python train.py --train_examples=195000 --image_size=32 --encoder_norm_position="pre" --encoder_bias="all" --encoder_qk_norm=false --encoder_layers=12 --decoder_width=256 --decoder_norm="rmsnorm" --decoder_norm_position="pre" --decoder_fused_qkv=false --decoder_positions="learned" --steps=9900 --epochs=3.2
Rows from block 9 of the image encoder of a small image captioner, named by matrix and row number. Rows with one number belong to one neuron. Each number is 500 + 40 x the weight over its row's rms, rounded and kept within 0 to 999. All counts start at 0. Numbers have three digits each. After the name is the row's rms in percent of the matrix's.
After each neuron's rows are labels from the 100 images, of 14976, where the neuron reaches its highest value: "responds to" is what is common among them. Only what is clearly more common there than usual is listed. The data: rosettes with rotational symmetry.
# fc1: MLP up (encoder.blocks.9.mlp.fc1.weight, 1920x320), inputs 0-63
# fc2: MLP down (encoder.blocks.9.mlp.fc2.weight, 320x1920, transposed), outputs 0-63

fc1.278 088:555443510508524466579372503496474428570542478495490472390504527502517467554477543574519485517493451536512496523530544544522551526543601471502400508522450483555493440470454527506503563472568441
fc2.278 080:473544461485431479487522509460528563544550487532488597566493528497612548427501456453547485477490475489412504513450464477519467540449451556572562475475518569487477569518498487476478476539478480
responds to: three-fold; cool

fc1.345 082:567566531513532497496490514533507408578485535597504536533494478476487547458469550415548449461524416586535520557488594469453476480503471452471542523490444507480489481464533489512447513500487522
fc2.345 068:405453475469451512507468466536525611372483473395504473512492557475436450541542496559507522450488470498486507455541474477529558468494506566466559600544632471499543481567477465503494517520512472
responds to: grey

fc1.405 093:525489478459457437540385476446496507492517541499490499421494509518491511584512503464583492486525490532457556470545426514483542517534536480535497486479467501533530514459510507554499500430487458
fc2.405 098:541467488500434525515540534505493524567510502549498562561547489511691554419446492441454490516505511552463488543447482475592471549487498500504475408509509544535496544532496474413487462527482491
responds to: pastel

fc1.526 112:514496481508465458572404489477513502501557525530496483468463533521478519562480516488605482486539478539484570504529444501483499546593502497516513479488517509522532497445457537523467541412491423
fc2.526 120:525491498466468514499538523490488527578517520500508566576571500496672557415467509449439508503512526560461452508461506477585498551461522466523464431511505561518518537521530452476505474519498521
responds to: vivid

fc1.326 085:497466530475439434564410511443500529492499507535463481445494571517478525529516530503568490510534473512444550507525431524518460516586500485473528475531498478515496494475474525539446505448512435
fc2.326 077:498506496462436521513524515500491487552503506509531568558552488559683531419471497498423516510478463524472490551497525464562476546480483494539474417464493571503521526543522466458499486519484488
responds to: warm; three-fold

fc1.99 063:553583531530513467419489504556509474543436497477462566571512536496430510481499554450541494537445479554505481492474623554481456524428476397484471495501483534515475513530525465569481522547540539
fc2.99 051:352506511502471442557410482543541602420535502477509455455460536515490416528489472534516502474478487489495499476524506447467501453519499581453540577484528445494518472537482507474489486483493453
responds to: grey

fc1.340 075:520453511529442467571424511536471520439562519513507453479514529491469464543522539473589496504520527502481529506520454530520504502546506514457483475477483478579505480448493526519489520450510465
fc2.340 073:454532481429504480499513508444473474600473511514519586544521485523647528414479511461444485518473461526423466528477514485537503558474472510611476442499487563450505541533524476460479470532494487
responds to: warm

fc1.665 077:499473548520498428506446502487492544527543507543480480502481556512466538541535529475616466494567463541497554521449460513436471504560512489525522479543453441531470520458488523581455527407523439
fc2.665 061:543550495495461525549518519555495472539484497460531528490520496506609477431488491488432542489466468541421509539522550459548454547473493531535526509501524507501519479548542472423488479549488524
responds to: vivid; cool

fc1.126 122:471467466414504451485434504518496558477549488441496447414511526520505437541513476547526545531488557504416529436525402509560500534494542526560501481467579473523502570507506508596504528489499457
fc2.126 137:584521512534460524535526529465492484588525567568465573574539468512651596439441506408470454511506490563537478546473503495506485561489471446480458427518435571499483514479482451398467466507471492
responds to: pastel

fc1.495 097:514574534577501544503526498518528450489485521506524586548473450461496547465505537393496457479482444533554486525503579448477476489484447473464560522531436540457472457517559468456469464508516541
fc2.495 102:421455485487534490489463469528499504402480467439491432442489541506390425570527521616468538481494494489540534489552472510467534455526540550443499579497571374505534466496487531533539539479521492
responds to: grey

fc1.721 096:437446482455509431509409498498468536503546487441466475421519530500489460539518467499516483559511553445462517454532381553489536509526513468504480466485566460564542519494519505602510547466514404
fc2.721 101:579498498486452538511535543454483490572506544581487564567519468506670592442433515414476473522511487561493488546463529494563447560478482484522467416520465563502486530507497456399460475543481519
responds to: pastel

fc1.683 077:518557495539512510458497518499517483566451493568524543545502490497493531491482569444538453419511436554560472541470583475486466484479469455479511490517481531499495469521562489524507465498519507
fc2.683 065:433452493469480532517432475555509503370497494405479440471509548482441434543529515554482565459483465489519524489585502462455541484541495552441535563529581454485539487503484462493527547509488496
responds to: grey; cool

fc1.748 082:466464500450413452491516505499478549437526534437516487523480518517498479511552469502527500552518548419437493430537424541500598482526528532514520495473545538517531600488499498596538514459474505
fc2.748 076:565481512475511527505567518462463448585462492577507548497494436493598532479447547461434477524484493575536496540471511502547459532515511449523448430511471505525482538496534471444440449536482455
responds to: off centre; pastel; vivid

fc1.305 088:514384495447519488597459524474451445493523490447482437367545487518505474551531465517454545538481516521487518441486480544543541521510551512495475525513464455579513513487443522532516548474508446
fc2.305 079:487553470513438481471509542484514548583520489591502578568476512512615591408494477455520444515538468527471508552435454511556481538472479518570515454504469579505465545511502477420472441515473490
responds to: warm

fc1.641 215:570473540512422541546481517475458536555527532509519487531509498432481588453457524455498498512574512464510551516429487569512524495552553454484492502485512581506464586447482509479486468442469462
fc2.641 245:495494563483549460486446508504471505524502503497540563477561475370208532515500473518512521476518536509481484504515460552517514548474549490507447633506495537520485517490481494458505515484536486
responds to: off centre; warm; ten-fold

fc1.743 077:535414451461433474518413464493490506538491549446488499434529500509513507520558482493420515539512515480541468432505492513530615449503527485499482536483450549543496540471471498533534520524502545
fc2.743 069:525539488487477512505579546470481445542497473587473586538497488499561501429464487441526488546507489540457511570444482522524453556521497540541554435503418489505459530489529514437502446527509444
responds to: pastel; three-fold

fc1.234 076:556501491573483459565415479469492461534508529573485461479458502526495573498467515476613452519516442522560588512501485500502500490525508431468513476515438436505503455448465541534473527468506452
fc2.234 059:455495461418454488519535501541503545512484481484553569524546516522612455463504494524456519462447497530439494509520528438549541537469475546598529478511567529471537550568514473433505477517496481
responds to: cool

fc1.488 077:558561530536551514532529516496540443559459523558547531540518503484496513514521551439500538469499418569575463606531603466492473483450525470473500533509482562471500452500512430498461490498517534
fc2.488 068:418494469526452459483431486514545598344524486424482442472467556516437468538532482585512507463500521449519523443541481488463525451521470533444529603494585420495520477525491527491522525488488475
responds to: three-fold; grey; vivid

fc1.391 100:470492485488461453501457525502512563458514509537468434464491556550496502537469485550566542521548533494477573472503431498480446571586484486510494488508546484531523543440462561526478553446484404
fc2.391 101:557528505464483533524534514445474476600521555500518557579525460457651556428435534422439479502509487565477444519472545482568507545450503468526481433502454562498511518507535460521495465534499549
responds to: vivid

fc1.105 116:534495469494529457606423487458511416581521505576467477393500506485492512576437535509532517488526460533520551525497537525503488507551535427498460486529415513551545469476471532507455549452523446
fc2.105 108:471494454526396497448502511508549587504532503486500555606514545519641551421514458490510477464508504498433510490505451480537505533459476552538542459498594532487522558539495466463497501491467487
responds to: three-fold; dark

fc1.56 071:478494472446438461477534480491512558464533544431495510583477444531490508478533501446541528572488593419444493386490415493497573457533475525517577497546484513531524545557495472549479486459493549
fc2.56 055:544445513517518522470539537484481410530471485566509501498498439524527490504471495532405488532519487559578535518525502521479451507558530487488417416484501497514508523455488492410495466498459460
responds to: vivid

fc1.670 082:495525541500531501563492508515464499524548522578494455489455518496471495542456496528615477502570499552494560509511488516516482553540499502505504494514451465541512477462460501539489521474551515
fc2.670 064:490549472511455457502435492486579570521518494448518565525499521506578473460525502473456544465458454475427497511480537460472445475445493523515532518467543544474515467498525462457508495513475493
responds to: vivid

fc1.197 086:480472531502489482548461524476459503483545498521477453466473516518521472533488498511598462510541534488486557478491437527509526529583528472516501473487522487561542527476448538556487575473513436
fc2.197 081:518527473486449525498507529471501542583531534532524571550530462513655560423477498455445495491452492508444467541428513503514497568455494497567475456495480579513491507500531464494505455514482505
responds to: warm

fc1.14 062:441518530438480472470494479451457569450548472466491536532467477476496464467537532459552467538510562472416477410543421502485533515536545555532509492533490554538506570517509506572503465527544527
fc2.14 047:455468537543498506493503517468533458541492486554526517467473427537521547498461488537432484525468400522617551592536476503475472501531495521507457494477429475521492480476483485382453492538481489
responds to: off centre; warm

fc1.233 076:574479515476537474604435487436479423552521512556473498441526531519499513570447542504527464468564419589522538481493483497484428515551549402499503509536433484559495456462455512527434541480535477
fc2.233 055:456513455524405472495484497537542549496515457453548535498506504515625482437540494527559473450491461489405511531509484456511547511454465553554585512494550531507538535604498453455476492551494495
responds to: cool

fc1.702 095:529399491481517468580412495470508505515500474468467428360510514532482481579480476521516515504523521524478501481506502563529516515538543458485418504464484517564513490451477552501507546476548442
fc2.702 092:504532485511427497506537528471507527563536517564485590582503526524644578424477487430495463508505464497471499552458489467560469531477470513563532448509467577504485527541509462473471461533467493
responds to: warm; three-fold

fc1.491 089:478443492466462449543421520490516523513546504459479426443483539532498457538510472530512491532515533510424523464502406564549539483524495515529456482491515478533539552504503572522523570437516450
fc2.491 090:551516496450465522486559539453479499597521517554498582576525470516620560419472506415474469501496483513453479539440502483543491569485495481536502446509453580507482534501518461466476446521512487
responds to: three-fold; warm; pastel

fc1.761 109:478471487426488441552402475500493514528532505470502466421503559503489466554503487542577498516498509503450560465513436531545538498524522503506470490473560478530502544479446539582475549460513445
fc2.761 119:557523493498448514513532532470487509584528552558483572586530476499654602410440497415459479501526508551478474526457499501561466570463492472507493429511460592495492540506509446432482458516476504
responds to: pastel

fc1.469 114:454489490469449424460394530505496556483532503466470430475511549509520489546513502539579478529520524466458548435468409515525489546551545525536500486478561444534501563450499524548479541459498432
fc2.469 133:595522532490492541554554521455465463597521559544484570574536445494641580424429510415460505522513488573510448543475533482564489553478483455480466436516461587496476509485490447451479473538489511
responds to: pastel

fc1.393 070:425524500602459489371536488519547558476521511496521500642514523494507572457503469486521487529556514423471538465527408470458475557502445529456591492542611483490487570497563528474516441527448497
fc2.393 054:512488505473560570564520511444432397504471484493472469480510459475497407493430564509414517556481457595604496528538546508513470502539535498436453451534447465527501397403529527487528514513524537
responds to: pastel

fc1.190 094:556540515480525469586443486463517458557477542574443467447518519523496504564467564486557478496542445554497540551489518496473446552531547447479499496501442474554505435447444521476441506459547451
fc2.190 072:445504459505414486509462490484533572498516478440542555570504515521630491437513479517493503450486442482424501494492517452533518529424452547536533486479560547480524533572534440477478511503498497
responds to: cool; three-fold

fc1.709 089:504432498488424455494494500487482567451515496416515460534487531495510475480514458521449515530496589412448474411478403519518587472501556559546486501487556508546547571461508494564546506502471533
fc2.709 076:544521542491520505517555520457468405603478518574503546510489441521566531475448527438483450529506490548541494568477535525504484539537517472507489424508417535519458513448507480457466442530495452
responds to: pastel; vivid

fc1.449 088:513509471524466451557394477497493520526518499546505487489459519500484514564490487469624470531571448512508592491505445499461471486586518494498538494478510442562527490446503497488453497444462424
fc2.449 087:533468494438478527512538521498456485529484502518516560549556500505700536425464505473445516511490517561447467514488507478583498544466496497550464430518488572508507535551516479463499480535516538
responds to: off centre; vivid; pastel

fc1.417 167:530523489428572511544447435545524487503499512543526477495540532480500541455463516516515496475532507500531513485431489568492498554557482469528450493462453519508466518450385540425502543489549468
fc2.417 208:480482491511450494490503557451456575529523505456491561529478435495478498500499481486503497547476587506454469514567462508573514523446551501506469501516555565472553513515561437522488466491460517
responds to: vivid

fc1.716 067:471452491473506498453500498511487530456523499422508482458544498484520457473533446522466530542514585390468459431476426473490567481511506528534501473517563522499528591526515526584573462546517515
fc2.716 053:577506513520522525505566566440490413538445503599457493488424465507468541490473505427485483547523445531546490538507513558525419544523550539476475491487414456525473453416512485413436497499511491
responds to: pastel

fc1.497 106:506434457472534485613420486503471473540529496524482471396529545496505473547467514569525503506511466511452549511501493582521535527527545474528480499516501480564512487478449547498500550452524445
fc2.497 106:540532479514414494477517526490524554548524522529486575581526511516657569410470471427508452491511507511448490512479468469527463556459480515531515434482494584500491546507498452448494461515460478
responds to: three-fold

fc1.143 116:533505504525528467611439512463495405576500497568460466396504494523482520578480536487534461508525416550536551569505556521475461520546528430481486497488426518506495467505441501474467536441534459
fc2.143 101:462500455495398479473482510498545615505520486483519560582524542517612515412502458490520503458498514497412505473485462469542512518446486558557516476499589530491532561535515467480505495515472505
responds to: three-fold; vivid

fc1.217 088:528570490552467482505448500459501519554471534606505548565491538541468532539470562457614471494539449573499565535524516493430473500536466440481556502515460455512477470478510494511464531447501481
fc2.217 066:456474470445467484535476472543482543472460455407555516470552546488597421441507487530448546468462478548490503491538515428567493496476487544522506443494602500472554529565517488453540495531493508
responds to: cool

fc1.398 086:496568518535498472549413517498502484565528473608473502500432529518469545532507561451600501482533424562523562500525512497450436502537505450488544483537475439525496455472442535520463496475503472
fc2.398 062:513462481471424470502520485548528550477488491406535528509551510522606470456519486527465557437488489533436520495532486456558533519469499529522532521524571514498515529561500454468512523531491540
responds to: cool

fc1.519 092:526464515576514495553434478503511478548487547557448461447468542531477537539496573500596495487529421564524548510504518500476473552551468440486487468494462491518508459460437549476467559424517419
fc2.519 077:480545472469437486520515494498529523527503491466532534541528533477623495431488472467452506444493519507397490513485506467560494522438510555537559502478539532480516518546536445528502502542513515
responds to: cool; warm

fc1.538 118:512464485479496436614387506476510508519558493536473457388545512513488490574480521503524477489503467541480566515494471568530467545537532455517474487480513484536498484483451532511491538450527441
fc2.538 131:530509484500452524495530531494493541576534541529495585615547505509654579404458479449486476499522514537455477499473477472562485563468486489514477423514520578489510549521498463464487474506468487
responds to: three-fold

fc1.180 073:467486492496511486499459539483520525444511467529461474469461567551509445524472474555555438513534561481402565456481400497452502493589459494520510465480532462553490536451503545563518480472514425
fc2.180 060:529496499483503490489524512454452445602477559533508571575494442514614577456481528463379546544455415554565507562490531532545500560464530496508492422493437516483488498497541453492468450535505519
responds to: vivid

fc1.466 070:562534490524533499569449510475477439597545539572510442393435502485491480523490540464537496484562463548538496547486480556539424520522526411506474523548418530542484438494453508514451549456516506
fc2.466 054:452517463491419433499488499520546565519522470463524567547505494523629508494512463492518460465456479485423529518503474453500537508488466559552574494512568487514534571576513447474495507539490495
responds to: cool; three-fold

fc1.178 068:525580469540426468507458493468537454537479589546504506548493519499464587541531538453583431517511404554518556529486539452461451472514492451494495507558471471517477497485462489448399533474509487
fc2.178 048:426486475536490503505441474531457569460489453452518483545545519519561434462485469557449523457474518510449521479531485473513528499499508494499504472502596461462549491531548496521573466549503488
responds to: vivid

fc1.619 094:532533511560458478604422519454492459533526542555477479429457543531484559552440572488550483482558433561496571549489487515481496502586484432484530490496428513489494479475472509457419549469539473
fc2.619 077:470518444444437502508480489505494556513496473447541547553534542496593467432524480522504519465476486553423504472515502439564499525458493555539540469505593528468544545557507440518546487511487520
responds to: cool; three-fold

fc1.231 070:526438460487605523573417543471473451530497543504504455389580579518508468564536536565516549518493499564518503510521525526508539452557546441480457521490489485604502475451446527538503549475517429
fc2.231 061:501559472485403414472517523429580504531495506533499586571445496512621520426507488435516434485529465491377497532442489517565463529428450534577564476477472556482484521537517471438437478519514484
responds to: three-fold; cool

fc1.628 129:547546514511555481588464510496502413599488529590457497437496492485490518522476570478526477460514397579540524560503604523462437506517505420467517515530413513493501450505458523451455513459512461
fc2.628 119:415474461479421485476468485499540587423505476422517531563513558510509478468546452542499555465496502475444522445516435454538519488460489597530526526500632472487536535552511491513527526515487521
responds to: vivid; three-fold

fc1.458 107:512465480479478443559374508524502499487551512503477440431499554547494475560467524518583456542499507513480570493485437533520521545533540488531491480480554496556514542489475555560500532457491396
fc2.458 118:537512502483453509512542530453491521589513549524492587591542465495647583419461502416470493496516508539465458519453504482571479556470499481529464445517483587496487548499497449444476463525491515
responds to: pastel

fc1.20 059:590550542559528480601429457545493409546454550524522466402529531473505512509542534490536501512515425599501549511501517456464454484584523410458475518485453551542513509481514509455459571521512432
fc2.20 047:363448444450454448503479493520563582439505460486560529528468552507596456477483534526544505455548466507439522525500540470560604466440486555495566508457485462498512519591534493508505457516530477
responds to: cool

fc1.506 077:531460510536472434592437497450513474555538497523480446435483571497509505559512539514575475475534437526506573510507451497499456509554527438483492497489444493558474515447476532526470517490538436
fc2.506 066:488541444461448490494485509505512560537508518503548601573493513524626486459504508440496503461462497526413491513459517471520481533453476548538560457512524509475512502545523450445496487530494515
responds to: three-fold; cool

fc1.2 083:511472498459457447577498485480502531470551496462508457453499476485504479550495498534554511513543529486451534454530421532512522542558505509519518480491527502559488525485445519532492551476541516
fc2.2 080:512494485475465506480532518464520503604490505566516551574510460540659580416472513443465454511503500522477493536471477504521525557472509455551476433492472554502501525511534451450448453493482469
responds to: warm; three-fold

fc1.423 111:545525509480534460578381500516514475557514518561485454404491529512487506589466554515576482491519447570516568560505500521482468505555541420469480493488454503575514444467443529506470509449522449
fc2.423 101:473495467507413482474519506455521537535518500476509571608539522523669537393491488485489491479496488503423484493485504474557491548450477544566502420488551567483512568531519469447491490507485492
responds to: three-fold

fc1.511 072:556445517559434528565379513514467464523549534525456488486487512546510534567514582490520450524552423517542593529521460556467568494580468428495519473501462476532526542445490554445488576448512455
fc2.511 064:487555472442504490511517489502489534515480478493521570507532545474611439443499473488486562472477530550423479487483529419560491533460490572558534484496520495471502518539511462492518450521504497
responds to: off centre; cool; vivid

fc1.222 067:560427525513508503579391495427517464510499527486504480429525529529516529544478513514500441508539507492535516460516452505547524493529517455513429520459483497530514505457526498551482517450503451
fc2.222 061:508500474480468510461497517542494475548483489550510566539509512515574521471483454461455515464500463540451544571460482460521477552495537548570573497506485472495500546577474442476494465546480523
responds to: vivid; cool; three-fold

fc1.184 095:563511501492523443625436503472485420571498540522485448407496508495500511533473510537497510526502444551513528565518565560523472517551523446483496506535425492521520459482477481503428541474558459
fc2.184 081:461520462505406478475490505490556600535550483500516560577522540532610519431512466479522465442500498488421497481476472453522484517458478549544560474466563537491521551536499471487489499502477487
responds to: three-fold; warm

fc1.279 070:528475483522563452511468492515494531489505502561495454454518552474493487541519526533582583547553505494444483462498472517527440519518523500476501495506543513544533515401510510526479547461512458
fc2.279 054:472579507508468459484497500437556505582536505493469563535456478505611545428486518437480470502509412483471490563452505523494486507432475507551520455465407525506467412507562499467446480521521507
responds to: mirrored; dark

fc1.96 056:574529535551402499449523474501548481571486543457475537570481535511523495499518492487503423505512413518500500502530494542483528424523520409516494457497489506548487553547583525488491449460476530
fc2.96 046:462465459416480542548428494520410484418476504511534484547545590495492466517487524563498554493517478535486520471545507476524491482517546568443484535503587485501533526503468487521553497525485487
responds to: earthy

fc1.124 110:495490504472502464553416513533514499549555496563453470405526514504503490583486538482587496542528486540475561531495454531494463525584509455481477520513477480552530454461455548545463532427542402
fc2.124 109:520492464468442491483524521451503530539498523462532575597524503522687558384476498473476487477513501541446466491493493482567481550445478517563484422488532578487514567527519481444493476505471521
responds to: dark; three-fold

fc1.259 077:511595505533518472445488515520530529494459520604500507562488562507461495482473568529637518496536483489502575537497470514442398525489506473471542468537501455510507508505488543534427444496504450
fc2.259 055:439482475490457469505462479553529514477495519346536434490547488523556434488477476554419512463429451487524474498560545416478535471486481526467473510487591511460540460524485463499518531489493492
responds to: vivid

fc1.737 079:501433471416516501539496529493452465471521492483507476364534537517518490520496493502479513536501544521428502448517453509550582515516531478499408510473490480525486502490493514617508541506543532
fc2.737 066:507516482549448447466512531471557461568508479567475541528444476531593574412512492454528462518520442489482503592446483545514463539478482518548546459493430523521459495495504489401457462513503456
responds to: mirrored; warm

fc1.568 148:519540508476583487587401486521522433591507509587460498409519516509489489583484533520543522472492472572546531520504523529466448559510549461465451504516442464531505440493445527485490517459541433
fc2.568 159:463475467537397488457541513476540563482529526447495530636513527515627559403512462487495480487510495465454499456519462472549528509453457563553522444497587521493522565529512478480508496500454518
responds to: vivid

fc1.644 072:571546465582490511550490512501494433578524533579435548480486484495509567492509531437533450476562389531562503593475563478454468529544479483517510507522448499522525480508505501403442538482499501
fc2.644 059:468532465491477493501458462541525582391498465428527530509508545486509400479551492527488504436516556542461521429538475496484464474460515533484555580527610440483518512521495460545529515487473481
responds to: cool

fc1.662 130:445479470434502450506400511534513541489527510440481458434547544530513425550489490541538545547478558493444526446493421499544478540497524517532449512505599475550529533465483509591513542465538445
fc2.662 148:584513503546444517549535514469498480575532567547462559583517478510674599428446508401476458508504467554538468543490509477511487546480456466493490416505436563502473509491479462421464467518460495
responds to: pastel

fc1.283 107:538563510520540491589434508460529455582487540616475506455484507508470502545467533465600492493517436586546530540537570514455430538548529430487501523545445506533499432460473496486445505496503458
fc2.283 083:444474445483403473471486483497541565450502473406533526561539533506625490448530472535499505463509470501429530473542463482571548511445467570558531468485620516481536561575515493480516518501488500
responds to: three-fold

fc1.186 088:538558519556563484572471506474540452589490528575474512492427491477494536484445597485572504461537400578536488583479545488474396524540525435484513481540398483474517460514513503562415519468544481
fc2.186 062:447490449477398459464459483541565580411526473363509485534534537552541446506548479532488523426493483460431532485541491434506551482489444561496559542473628513479529512549467482472538526506508492
responds to: three-fold; vivid

fc1.145 101:495501485498450488385574506519482526409490488446533563608466487482520531430565477457483487499488546457513461450524488494508523503450450542475571487495569525477520549488573498503509490552456561
fc2.145 093:485485516521576506530472496499467447464457476513493424399470458497391456562505526546463524523516505520585503507521521488463476464546543473427460545510470418528489428475484525485503505495515508
responds to: earthy

fc1.333 104:474504471478504428546378476516503540509554503463491464422506560496471454580500516515537494515530518515460553478480389565506526510528550501510475478470508473550501516451481531585468524444536406
fc2.333 113:551491490485443530505547530470484503584528552553492566583532480502683594406437509427465476507512482549475464538481528484572465564467482484509471412504491560497499539515498457428483473517477509
responds to: pastel

fc1.474 102:537610504549485553440569480458504490503450510563514537607433461485481545445510527432520460435540464505528514518519518469442457498465429536455574508528482543436491475497512469474469493513465560
fc2.474 106:446449500475555498511464485534502481408463460414519438420482520498390403556543526598452542498475497494535523476543525492473506449530540524457486594498562383512528447498510530526539540508516495
responds to: dark

fc1.339 099:536495520514532440603436488448502423564523520584458493418484533507483534570468543529588496477522453555509525526494511519479431535575487457466496473528465500515495459472436537532448549449539439
fc2.339 084:460514461480435498481493516502560570524506479462538554557510515510664504417503485478506490463506486511428502493491490452555501524427501560552541447489541535494522558546532448458487485511483509
responds to: three-fold; warm